From a checkpoint of a small image super-resolution model: patch size [1, 1].
Rows from block 7 of a small image super-resolution model, named by matrix and row number. Rows with one number belong to one neuron. Each number is 128 + 32 x the weight over its row's rms, rounded and kept within 0 to 255. All counts start at 0.
Before each neuron's rows are labels from the 100 images, of 14976, where the neuron reaches its highest value: "top examples" is what is common among them; "patch colour" is the nearest of a few named colours to the mean colour under the peak. Only what is clearly more common there than usual is listed. The data: simulated telescope pictures of galaxies. In brackets: how many of the 100.
# fc1: MLP up (model.blocks.7.mlp.fc1.weight, 480x80), inputs 0-79
# fc2: MLP down (model.blocks.7.mlp.fc2.weight, 80x480, transposed), outputs 0-79

top examples: many-armed spiral (56); tilted (51); winding: clockwise outward (38); winding: anticlockwise outward (32)
patch colour: grey (48)
fc1.198 [136 150 174 122 116  79 149  98 150  91 192 106  78 153 176 141  74 129 122 105 146  94 167 138 140 147 170 105 194 142 138 146 124 126 157 143 195 140 139 175 114 164 139 171 197 119 201 195 137 119 170 146  96 116 150 138 150 172 163  58 173 112 144 122 139 110 148 139 120 132 102 160 175 135 135 118 119 130 158 165]
fc2.198 [145 140 123 143  66 136 157 137 106 155 161  72 164  83  84  81 152 126 112  87 140 129  79 126 152 157 130 137 141 112  85  86 106 165 124 175  97 178 145 170 103 181 136  92 198 120 157  95 120 120 142  92 134  82 102 162 134  93 104  88 156  98 134 153 108 167 158 183 184 107 133 137 112 129 123 116 172  70 143 199]

top examples: two-armed spiral (65); winding: clockwise outward (56); winding: anticlockwise outward (43); many-armed spiral (33)
patch colour: grey (75)
fc1.442 [117 130 164 147 156  82 114 183 105 150 120 181 150 134  86 121 124  96 109 129  97 128 104 132 165 165 109 117 164 100 139 109 120 162 147 157 149 181 172 172 188 159  80 131 150 113  88 111 172 116  95 108 159 124 136 135 140 112 172 142  75 180  59 180  98 112  82 128 128 206 139 127 151 116  67  87 165 112 168 163]
fc2.442 [126 161 103 148  83 163 138  95 161 104 140 124 125 144 165 152 159 120 144 145 130  85 116 165 113  84 162 166 132 161 230 157 157 119 133 107 117 180  75 150  54 108 137 118 126 125 204 164 135 145 145 174 141 156 124 156 151 128  93 132 166 115 190 125 189 120 178 131 135 110 103 115 172 106 183 185 118 140 134 100]

top examples: many stars (61); star cluster (39)
patch colour: white (40)
fc1.28 [ 55 120 126 147  93 105 184 126 114 110 118 119 122  99 112 133 146  69  77 162 126  84  70 111 149 101 128 176  94 161  66 116  82 122 107 114 112 103  90 128 135 131  98  98 119 136  60 144 130 126  93 159 144 107  72 143  62  93  73 112 124  64 110  79  88 106 130 108 122 109 162 162  91  82  89 136  99 109 107 155]
fc2.28 [181 126 120  99  96 123  71 165  84  87 121 102 138 125 116  87  74 110 152  65 103 161  89  82  79 154 156 115 160 123 165  69 150 112 137 122 116  87 151 162 141 132 166 130  90 103 138 134 107 101  85  96 119 126 192  63 195 131 109 115 115 148 152 133 181  99  91 107 133 140  99  39 106 162 127 136 131 118 125 122]

top examples: bright star with spikes (89)
patch colour: brown (67)
fc1.292 [144  90 159 102  96 127 151 145 157 114  69  80 161 101 117 153  73 177 126 128 143  94 140 140 100 155  96 120  95 124 133 108 145 167 137 108 140 171 111 136 132  70 138 102 135 105 114 128 140 162  99  99 158 177 166 145 134 175 116  93  51 156 159 170 115 219 144 189 154 132 195 125 121 136  76 117 176 176 138 139]
fc2.292 [131 126 144 125 195  67  57 129 143 150 129 104 141 151 146 126 157 151  44 117 118 143 135 170 123 181 131 124 188 126 138 103  98 130 103 131 124 134 137 109 192 114  36 102 135 126  99 123  90  96 113 156 141 128  96 144 155  85 132  92 136 149  57 122 150 117 134 127 168 120  72 189 141 132 164 126  63 124 156  89]

top examples: noisy (81); merging pair (43); ring galaxy (31)
patch colour: black (87)
fc1.437 [167 110 142 109 133 103 112 118 118 119 151 167 154 152 151 118 147  95  81 111  96 115 103 180  82 129 143 145 130 171 121 166 151 149  96 100 203  85 120  98 157  94 151  34 173 119 102 116 111 150 120 152  91  58 104 110 115 223 146 151  87 109  93  87 143 102 171 108 135 144 107 189  89 157 135 107 112 132 121 139]
fc2.437 [154 144 134 166 143 147 153 228 126 153 143 122 115 139 148 114  95 166 153 162  97 147 128 111 155  85 153 127 112  62 140 175  94 209 117 185 133 148 123 173 149 152  84 131  80 125 131 166 139 133 155 121 146 177 117  86 171  91 152 136  93 165  99 146 138 114 106 147 154 147 177 105 209 140 193 142 153 137 135 117]

top examples: bright star with spikes (92); star cluster (54)
patch colour: brown (62)
fc1.310 [ 83 162 198 145 127  92 160 118  93 170  79  97  98 116 156 154  72 172 160 147 123 128 159 127  82 173 130 149 119 107 136 113 152 131 165 148 111 158 128 121 153  94  90 167  84 109  84  67 105 116 152  95 108 137  83 145  76 144 107  92 104 141 170  90 191  88 220 156 141 122  87 112 113 133 141 137 104 160 139 117]
fc2.310 [170  89 155 129 127 102  86 179 158 138 121 138 174 136 125 140 173 134  95 100 155 161 134 158 114 114 119 128 152 139 154  79  76 170 144 166 110 156 181 120 189  78 141  95  93 150 131 137 168 110 103 160 188 122  75  68 164 169  89 144 111 129 107 150  21 131 137 151 133 146 102  96 116 172  98 123 137  82 125 116]

top examples: barred spiral (59); winding: clockwise outward (37); winding: anticlockwise outward (35)
patch colour: grey (60)
fc1.141 [ 47 122 177 182 107 147 153 131  75 111  84  61 164 124  73 161 142 122  93 160 116 159 123 133 150 136 122 142 122 122 119 152 117 116 158 150 137 146  99  92 119 159 114 161 143 112  66 119 122 118 184 119 108 152 111 120 158 189  90 153  75 148 157 133 161 129 110  88 165 148 124 149 122 194  77  69 135 133  80 188]
fc2.141 [157 171 117 118 139 180  20 179 198 139 161 142 138 108 122 141 146 165 164  93 143 102  84  73  85 136 110 160 160 187 118 140 156 115 124 154 129  96 115 153 137 118  84 134  91 128 180 165 103 148  74 138 111 113 164 123 122  82 174 116 171 133 131  99  96 150 123 117 113 129 155 107 151  67 117 154 119 136 128  61]

top examples: noisy (69); star cluster (33)
patch colour: black (75)
fc1.225 [121  82 158 186 164 169 116  95 105  90  78 114 129 119 208  93 128 192 107 144 100 144 155 119  78 107  75  98 132 145 118 114 137  87 153 116 158 143  88 145 137 171 138 119  86 130 145  58 151 116 153 153 152  90 131 148 109 119 128 136 143  59 159  83 165 156 106 127 121  69 103 126 118 184 113  81  91  85  85 119]
fc2.225 [134 148 135 123 117 141 112 111 125 161 166 110 122 160  80 192  89  99 138 145 144 150 141  92 169 163 158 155 123 183 102  95  89 132 102 163 162  89 189 106 147 131  83 122 172 154  99 147 107 154 154 187 120 205  84 159 114 117 153  93 137 165 136 106 114  59 154  90 164 142 135 157  65 125 154 180 150 186 150 134]

top examples: noisy (98)
patch colour: black (82)
fc1.434 [155 121 100  67  82 116 147  75 169 140 113 120 108  86 136 147 171  79 165 139 223  95 150 114  80  96 159 116 145  81 118 130 142 138 124  96  66 113 117 116 134 119  45 124 175 173 100 118 103  93  89 111 125 144  84 153 174 121 162 123  85 171 161 149 109 120 109  89 136 115 127 122 138 162  67 145 131 121 159 161]
fc2.434 [ 67 122 174 147 124 101 153 160 103 118 134 120 101 172 201  91  74 159 126 103  76 116 134 168 116 136  95  91 129 124 168 126 147 122  69 169 148 134 131 124 106  66 193 153 149  89 114 147 160 125 166 126 145  79 153 136  76 153 107 123 151 122 129  97 157  97 142 150 138 187 200 169 129 128 142  85 132  76 163  81]

top examples: two-armed spiral (86); tilted (63); winding: clockwise outward (49); winding: anticlockwise outward (47)
patch colour: grey (92)
fc1.319 [112 131  84 155 102 143 126 176 124 126 218  80 121 158 185 139  93  49  81 141  60 104 107 138 157 146 113  91 171 138 118 111  99 122 200 132 126 146 114 145 124 120  95 191 125 115 150 172 155 123 200 100  99 124 112 109 132 164 159 129 147 161 153 144 139 160 125  95 130 174  88  98  86 154  79 120 106 109 124 113]
fc2.319 [113 175  93 155  67 141 188  98 157 100 171 149 127 107 108 114 114 142 168 141 178 135 125 140 181 136 128  65 114  85 115 137  98 117 153 138 135 169 143 119 165 122  94 102 152 117 166 143  53 107 170  53  95 102  79  98 133  72  78 170 146 101 144 121 172 149 167 120 177 109  95 150 127 120  92 177 130 116 104 157]

top examples: two-armed spiral (100); tilted (67); winding: anticlockwise outward (56); winding: clockwise outward (44)
patch colour: pink (98)
fc1.311 [120  93 165 155 116 144 156  83 167 114 206 172  96 111  87  55 100 109 135 120 130 130 162 140 119 164 145 122 175  84 105 154 154 149 146 134 171 194 138 163  84 111  73 116 161 172  56  89 148 140 118 127 118 139 116 142 157 137 117  84 141 156 146  92 118 159 125 157 139 148 113 119 170  95 177  88 189  92  82 121]
fc2.311 [ 92 143  83  95 164 130 157 138 137 124 109 135 112 177 153 173 139 147 160 158 148  87 125 137 113  95 115 116  54 133  90 206 148  84 117 115 103 102 129  81 140 118 162 159 150 105 111 157 122 116 199 137 140 110 136 122 131 140 102 150 114  82 152 135 239 110 172  82 147 106 198 134  85 141 102 109  91 130 165  93]

top examples: edge-on disc (59)
patch colour: brown (69)
fc1.464 [156 194  88 154 129 105 117 130 129 163 123  97  63 117 114  83 121  85 145  51 152 110 114 157 174 138  85 144 145 128  99 139 160 140  95  99 135 166 140  63 131 121 153 129 100 160 106 145  89 186 186 145 159 131 108  80 145 133 165 122 162 130 249 106 142 130 115 122 120 142  90 108 118 143 171 113  96 161 129 141]
fc2.464 [138  96 169 106 122 157 110 162 125 117  97 105 176 126 147 187 167 149  68 171  96  76 141  89  86 110 188 117  98 129 142 117 143 134 109  82  94  60 113 112 113 146  83  96 141 156 124  40  97 126  92 160  98 112 142 176  78 134 140  98 113  89 121 152 106 135 152 104 133 173 136 154  74 126 161 104 125 102  60 136]

top examples: edge-on disc (53)
patch colour: pink (27)
fc1.461 [157 137  51 148 115 113 131 105 146 119 123  97  75 127  70 139  81 143 129 107 118 192 150 117 119 115 171 143 142 108  68 156  72 131  64 128 179 140 146 167  94 119 120 183  73 101 183  99 170 153 131  91 136 132 108 115  98 124 181 151 201 126 113 135  90 131  96 153  73 170 149  80 113 136 150 124 141 149  97 121]
fc2.461 [ 77 142 230 102 141  88 110 128 148 132 110 145 194 141 141  59 113 159 130 175 132  80 113 107 131 113  82  77 135 152 122  90 133 129 156 123  88 126  91 147 148  86 129 133 145 123  90 114  99  97 124 145 121 100 160 165 179  98  90 151  69 180 124 153 144 148 101 176 118 103  98 157 138  73 160  81 166 109 101  97]

top examples: irregular (27); barred spiral (25)
patch colour: black (100)
fc1.153 [138 141 179 112 122 110 144 101 118 119 116 153 144 109 147 123  94 156  63 196 145  94 121 121 144  74 146 155 154 103 131 120  85 144 156 195 136 114  90 153  88 143 255 126 120 110 154 151 127  95 102 115 112 157 135 154 153 117 131 127  97 104 185  69  65 118 123 129  75  93 168 148 153 100 180 101 109 122 126 129]
fc2.153 [163 129 126 106  51 113 119 131 103 152 163  67 111 161 163 149 119  90 147 146 148  91 200 127 151 136 105 152 130 112 143 122 139 168  90 100 154 143 122 119  86 130  75  51  68  88  70 128 139 141 113  93 130 120 190 145  84 129 174 178 136 104 126 136 211 168  86 103 110  97 121 121 121 129 165 144 112 165 144 150]

top examples: many-armed spiral (40)
patch colour: black (88)
fc1.34 [115 163  96 142  77  80 204 103 175 140 159  91 179 100 177  61 169 159 125 153 105 150 103 154 141 169 154 117 137  95 165 108  68 102 149 104 135 139 150 132 172 116 128 137 124 112 147 152 172 135 135 128 156  99 136  96 154 107 167 104 168 130 146 138 134 128 193 104 103  90 101 108  96  79 158 138  87 198 159  75]
fc2.34 [146 170 158 117 181 161  94 128 193 158  94 155  72 129 119 187 127  59 141 160  79 111 122 119 135 134 143  69 107 161  84 145 164 128 134 114 107  86 132 156 118 105 118 162 131 146 137  97  85  80 146 179 161 145 135 132  79 115  97 198 137 133  68 148  96  85 102 126 114 194 164  78 164 133 104 135 142 135 107 125]

top examples: star cluster (99)
patch colour: brown (79)
fc1.417 [130 168 145  99 151 112 120 123  59 188 128 158 163 124  92 128 157  63 163 210 114  48 119 140 115 134  94 117 110  96  82 118 125 138 104 173 146 147  98 155 118 106 148 171 120 118  89 112 139 236  85 118 126 142 126 158 140 148 107  83 125 137 152  81 174 119 135 116 118 181 157 135  94 113 119 113 106 173 100 119]
fc2.417 [133 127  77 179  58 108 168 142  83 137 122 116 106 147 111  86 176 133 151 108 122 197  82  94 124 134 156 123 125  73 140  63 140  99 127 189 125 113 126 148 105 151 151  73 102 149 133 179 152  76 118 115 120 126 106 100 194  59 106 142 119  66 141 165 123  92 151 179 125  97 160 175 143 154 104 135 136 119 156 132]

top examples: noisy (100); merging pair (29)
patch colour: black (92)
fc1.388 [ 78 124 183  77 109 152 114 121  85 105 138 127 183 138 192 120  89 153 141  94 103 123 118 166 161 166 135  85 119 178 134 140 131 154  75 145 182 149 168 136 117  89 163 129 205 116 146 159 153 131  98 105 103 108 144  92 175 154 151 159  99 139 168  98  85 147 145 145 122 157 116 119 134 102 150  87 174 207 174 162]
fc2.388 [150  82  76 148  60  90 168 131  94 117 128 160  92 117 123 134 119 114  89 152  84 140 134  88 127  26 176 118 141 107  87 147 144 128 135 135 104 140 106 108 140 161  92  85  72 166 112 156 122 145 145 163 144 152  42 137  96  58 136 135 104 140 110 152 144 102 104  77 123 142 124 145 138 135 123 180  79  79 131  96]

top examples: star cluster (69); many stars (68)
patch colour: brown (68)
fc1.290 [131 167 165 114 113 106 113 166 105 139  68 122 119  85 106 134 131 105 143 151 111 111 120 172 130 152 147 114 132 111 112  98  60 186  80 169  76  87  77 141 108 133 170 175 109 112 121  92 195 132 148 151 154 163 165  76  96  87 136 155  97 126 131 100  71  95 123 134  33 148 130 151  60 131 141 157 102 109 125 117]
fc2.290 [ 88 155  91 124 124 184  75 153 188  86 108 114  93 154 147  93 115 126 144 135  55  69 128 194 134 100 112 144 136 105 131  99 113 123 103 101 133  86 123  81 162 144  79 134 155  61  78 182 168 143 135  98 126  89  97 109 146 131 154 102 191 141  86 127 105 133 176 143 109 160  83 156 173 108  85 138 125 129 143 150]

top examples: noisy (66); barred spiral (42)
patch colour: brown (61)
fc1.337 [109 110 137 104 115 167  73 121  58  65  96  80 121 152 105 101  95 163 140 106 131 117 170 192 116  80 131 132 125 144 133 128 146 143 153 106 204  94 151  47 229 134 155 156  87 126 114 194 134 102 167 117 122 144 126 134 154 105 116 138 112 145 161 123 123 178 180 144 138  77 118  92 116 120 136 147 131 119 114 119]
fc2.337 [177 124  66 171 139 165 101 119 154  98  76 132 143 142 144 141 193 160  94 127  91 126 192  89  78 138 145  71 129  88 160 165  86 131  78 122 121 108 148 189  84 118  90  67 166  90  91  98 155 173  69 136 146  99  91 168  91 116 195 148 121 139  96 118 114 127 116 141 114 131 133 154 119 126 110 128 137 145 163 139]

top examples: barred spiral (57); tilted (57); winding: anticlockwise outward (48); winding: clockwise outward (36)
patch colour: grey (69)
fc1.80 [ 99 129 136 143 141 138  87 135  57 147 134 148 148 165  75 122 167  87 112 149  77 128 121 141 130 139 112 112  28 130 135 126 164  69 149 125 127 118  94 108  97 106 120 122  90 105 106 153 183 130  48 122 138 146  82 107  91 156 104 119 133 106 121 160 108 122  98  64 144 213 107 149  79  63 147 130 121 159 117 147]
fc2.80 [149 137  62 139  82 150 155 153 139 165 132  69  93 102 153 119 162 116 148  98 137 173 137 111 185  77 117 174 117 110 162  71 100 193 124 112 171 122 124 142 109 174 136 148 100 167 140  99 103 116 132  76  93 161 171 101 158 100  99 188 129 179 164  84 149  91  93 143  84  84 119  73 114 106 121 134  95  93 131 144]

top examples: bright star with spikes (63); many stars (61)
patch colour: grey (51)
fc1.387 [136 103 162 110 115 101 139  97 173 155  81 108 135 106 169 160 162 167  73 141  86  74 160 100  62  86 116 157 101 141 120 126 179 119 145 119  99 182 113 187 146  72  83  77 128 159  80 155 136 118  97 140 119 161 151 153 167 140 103 149 113 151 124  96 125  88  71 130 153 109 106 204 120 101  79 159 144  89 111 134]
fc2.387 [113 133  99 105 138 130 109 112 108 173 144 130 155 129 180 103 130 129 131 118 118 123 159 105 154 129 126  45  93  70 124 139 152 125 122  58  64 114 186 100 190  83 143 151 153 125 121 128 164 111 151 164  85  57 143 162 132 124 165 145 100 169 152 144 162 119 182 155 144  94 123 165 109 111 142  54 143 187 182 109]

top examples: bright star with spikes (100)
patch colour: grey (72)
fc1.433 [155 140 116 172 112  85 175 139 146 168 131 141 187 155 148 150  68 122 130  82 127  83 121 157 156 118 179 142 147 123 132 152 143  28 162  88 123 171 153 117 159 133 100 109 138 135 153 131 162 115 125 127  99  81 177 135 100 111  91 183 147  86 121 131 171 204 116 121 162 142 116 179 107 149  68  75 104  91 121 128]
fc2.433 [132 136 105 137  65 133 122  72 108 154 126  73 164 147  75 130  89 132 165 126  82 151 188 132 169 177 134  88 115 103 115 159 148 168 135 149  93  79 173 104 136 114 108 141 142 133  81 177 140 158  99 152 152 156  68  73 109 115 136 117 130 115  96 169 115  87  64 148 112 193  96 116 134 135 102 200 139 157 141 160]

top examples: two-armed spiral (99); noisy (64); tilted (63); winding: anticlockwise outward (51)
patch colour: pink (95)
fc1.9 [160  82 125 160 168 143 121  78 143 132 150 154 102 126  97 153 110 163  85 148 116 105 156 154 143 126 134  94 113 114  77 114 120 135 188 101 100 189 147 178 116  90 120 162 145 106 124  77 129 114 137  86 125 116 171 107  95 186 161 140 192  86 172 132 175 130  99  98  65 162 136 165 107 126 149 156 162 111  48  71]
fc2.9 [170 152  93 152 119 140 107 118 182 139 102 110 122 130 111 180 153 169  35 156 129 161 151  94  90 101 192 106 142  79  88 151 111 150  69  88 146 171 116 137 153 158 126 136 163 102 114 130 136 134 117 152 122 119  89 136  94 146 121 129 128  96 141 155 201 126  95 126  62 191 163 131 128 186 118  95  95  83  87 151]

top examples: many stars (64); star cluster (36)
patch colour: black (83)
fc1.372 [134 169 144 131 124 126 113  75  52  93 131  97 106 147 136 157 115 124  94 223 108  88 117 132 185 136 119 177 150 131 162 160 186 161 110 127 133 136  72 112 119 163  79 126 114 178 140 113  89 110 159 141 137 176 146 121 129 178 154 115 131 147 138  81 142 103 143 124 131 181 176 169 146 178 116 118 129  74 115 203]
fc2.372 [116 162 149 126 160 176 160 171 170 197  62 146 165 131 121  76 110 111 193 143 132 159 123 137 124 100  83  99 147 181  78 128  73 113 130  93 144  98 134 162 188 123 137 151  93 106 127 146 162 150  90 142 102 135  85 163  81 121 138 102 109  59 134 139 174  94 125  79 156 186 132 127 101 118 138 145 138 174 112  97]

top examples: many-armed spiral (74); winding: clockwise outward (54); tilted (42); winding: anticlockwise outward (35)
patch colour: grey (80)
fc1.175 [132 141 101  96 124 157 162 117 153 145 200 173 185 108 109 105 122  84 132 106 185 114  82 104  98 113 157 156 124  94  92 128  88 136  88 157 138 193 126 160 115  79  79 111  96  85 151 166 167 116  97  99 106 103 153  99 148 141 175 121 195  72 171 115 174 121 127 138 142 111 135 184 108 101 148 149 153  68 165 128]
fc2.175 [199 110 175 100 135 148 128  90 146 101 123 149 107 141  88 111 108 167 180 147  88 120 162 151  89 141  90 175 153 123 161 129  57 126 163  98  96 133 151 123 140 134 186 117  62 160 115 143  96 162 156  99 148  70 134 106 119  80  84 112  93 114  93 185 127 154 104  75 178 186 130 148 106 185 100 151 135 134 127 129]

top examples: barred spiral (80); tilted (48); winding: clockwise outward (45); winding: anticlockwise outward (36)
patch colour: pink (54)
fc1.213 [180 157 127  99 126 116 198 115  76 156 140  89 166 202 148 195 131 167 123 156 122 108 124 147 131 195  64 112  92 101 120 130 151  94 154 126 125 142 120 106 129 101 160 101 105 131 153 137 200 168 152 114 153 123 149 100 104 127 124 129 183 126 192  84 164 111 107 123 112 121 195 158  93 139 155  78 133 138 118  74]
fc2.213 [ 88 135  95 107 105  83 132 131 156 148 164 202  71 111  91  61  54  79 136  94 103 145 142 101  95  97 132 171 183 165 135  98 130 155 144 144 137 130 106 186 162 171 113 145 141 182 150  89  98 141  76 106  57 112  84  96 114 140 106 100 156 145 144 145 160 126 122 140 116 202 134 161 109 130 145 126 131 148 115 130]

top examples: two-armed spiral (38); winding: clockwise outward (38); winding: anticlockwise outward (33); barred spiral (25)
patch colour: grey (46)
fc1.142 [128  94 138  71 126  77  97 123 102 155 197 130 119 121 142 170 166 160 142 121 125 164 178 153 168 144 127  96  64 155 122 180 101 110 131  83  97 108 100 135 146  96  87 134 115  64 134  87 138 129 160 136 177 116 185  97 118  86 123 127 107  68 101 153 133 152 150  63 100  94 128 146 152  72 127 128 154 166  88 185]
fc2.142 [145 135 108 136  88  80 108 162 125 129  65 119 146 129 115 110 167 110 132 116 140 160 127  69  98  98  92  96 156 144 129  92 173 141 121 182 116 147 204 143  89  82 170 120 176 135  88 146 160 102  87 119 123 168 128 154 161 136 125 143 172 244 140  79  90 117 128 147 123 114 119  87 175 119 112 116 128 160 176  93]

top examples: two-armed spiral (57); winding: clockwise outward (53); winding: anticlockwise outward (42); many-armed spiral (38)
patch colour: grey (94)
fc1.160 [144 124  71 161  96 115 156 140 146 108 155 170 122 174 149 156  92 109 157 122 156 133 101 127 108 152 128 108 103 137 102 151 163 108 206 169 184 220 139 112 143 146 160 115 105 115 119 168 126 163 134 135  86 106  78  74 160 139 160 131 190 151 157 113 108 171  79  74 173 113 103  85 156 164 129 131 113 135 130 194]
fc2.160 [ 85 130 127 128 136 158 119  92 147 123 166 104 177 144 172  85 144 137 159 143 168  74 155 152 141 125 140  74 141 162 218 176  83 118 144 118  87 102 150 111 137 107  97  96 146 133  97 118 106 119 163 148 199 107 136 110 170 108  83 193 121 130  79 107 169 113 202 159 126 116 125 173 109 162  76 142 152 120  88 112]

top examples: bright star with spikes (65)
patch colour: brown (58)
fc1.457 [136 193 104 148 131 130 112 139 137 162  88 199 164  98  92 162 137 134 117 157 148 142 147 102 121 157  87 129  87 150 106 130 193  80 113 181 163 129 103 148 145 113 163 148 128  80  86 139 105 142 132 149  41 124 103  70 121 191 147  98 164 184 182 109 181  82 129 133 169 156 120 171 119 115 143 146 141 103 103 111]
fc2.457 [115  67 129 153 113 154 149 163 116 137 129  57 155  84  92  90 125 122 153 111 152 127  39 116 197 131  82 183 113 120 168 116 154 142 153 106 165  94 127 107  53 175 140 129 132 161 136 188 175 136  77 110 169  95 150 126 148  92 155 169 129 101 130 156  93 165 118 131 122 139 152  91  87  97 175 119 137 100 150 122]

top examples: star cluster (32)
patch colour: grey (48)
fc1.239 [115  96 109 159 134  98 145 112 154 103 151 120 143 151  85 154 189 136  53 153 171 110 108 127 145 132 205 167 126 111  49 103 162 143  73  77 129  91 162 123 153 172 110 107 108 112  63 121  99  94 111 129 140 129  75 164 138 142 126 146 124 124 121 165 140 183 127 130  77  77 129 203  96  98 157 138 123 123 166 151]
fc2.239 [134 105 122  66 124 115  75 173  75  90 126  72 109 113 179  74  88 125 151  93  85 146 163 146 122 219  83  84 103 114 119  97 124 139 136 164 135  94 142 183 100  85 167 169 124 110 122 170 139 131 138  89 118  96 167 105 104  79 113 127 126 129 124 132  87 109 110 100 142 138 105  57 114 185 107 103 101 109 110 101]

top examples: edge-on disc (98)
patch colour: grey (50); pink (46)
fc1.355 [ 78 194 132 111 119 140 116 209 127 153 116 163 120  89 152 113 123  95  96 146 138 127 136 170 144 143 153 103 169 125  67 114 132 110 114 219 148 131 160 134  93 126 129 170  96 113 144  92 132  63 130 199  99 126 126 172 181 201 102 153 131 111 128 129 166  94 128 125 173 179 144 159 149 150 136  96 117 181 131 111]
fc2.355 [152 155 129 102 100 117 149  16 128 161 152 147 153 126  88 149 114 116  70 133  77 152  99 137  83 123 189 147 158 121 151  95 124 102 142  78 113 124 151 117 136  96 162 119 164 168 107 163 121 148 101  46 150  84 146 106 150 122 183 129 122 146 130 137 159 141  69 124 116 140 124 186  93 140  91 107 114  72  92  79]

top examples: edge-on disc (25)
patch colour: black (73)
fc1.79 [184 120 142  97 102 161 115  93 141  97 132 123 115  85  69 126 177 172 133 109 130 167 117 152 149 135 138  50  71 149  80 150  81 114 109 126 138 167 159 150  68 135 170 153 141 119 150 163 108 124  85 170 111 124  90 131 154 173 179 108 104 162 183 202 116 158 118 128 117  84 137 106 170 125 193 142 147 115 146  94]
fc2.79 [112 116 122 106 183 113 192 130 169 188 147 150 111 120 105 113  93  93 177 100 108 137 169 127 118  76  64 122 111 122 153 168 153 127 144 128 135  66 119 181 173 156 106 143 156 128 144 171  91 110 144  97 141 138 178 126 134 121 145 114 139 101 123 114  95  78  99  72 157 215 114 138  98  79 137 158 139 137  64  76]

top examples: bright star with spikes (62); star cluster (56)
patch colour: grey (63)
fc1.32 [117 119 108 102 118 149 140  84  72  84 191 147 111 120 147 105  25 107  98 118  77  92 171 183 111 133 136  81 140 169 160  93  95 116 138 124  81 172 169 135  72 147  87 158 130 114  92 203 136 110 121 144  97  96 163  79 137 114 100 141 126 131  80 150 154 148  97 135 130  84 111 155 125 129  88 136 133 140  99 163]
fc2.32 [175 156 145 122  71 129 138 156 134  99  95 113 151 172 175 147 128  96 129  77  96 129 127 165 112 164 149 174 103 178 103 117 147 133 137 132 181 146 153 118  26 144  88  77 128  79 131 139 148 125 121  97 176 183 167 109  76 158 110 187  97 166 107 126 126  80 147 166 107 158 122 153 137 138 151  87 157 177 137 153]

top examples: two-armed spiral (79); winding: anticlockwise outward (51); winding: clockwise outward (49); tilted (38)
patch colour: grey (74)
fc1.66 [139 140 119 171 146 180 106 119  96 132 156 150  92 128 124  91 118 152 154 156 153  47 140 128 130 134 165 100 100 154  84 140 135  41 148 138 192 170 176 144 102 123  88 166 124 123 134 108 199 104 119 167  65 134 129 175 145 148 121 158  83 117 129 190 126  45 115 145 117  95 126 150 131 151  89 116 103 140  88 149]
fc2.66 [ 84 220 146  90 205 134 172 169 122 107  71 100 135  99  99  91 135 137 135 118 148 159 100 121 132 115 139 147 131 120 126 122 129 208  58  63  94  97 142 151 157 130 141 106 137  90 112 179 125 102 106  95 187 161 124 125 125  95 137 149 111 146 100 142 111 107 100  89 146 131 153 162 135  91 184 112 146 150  68 158]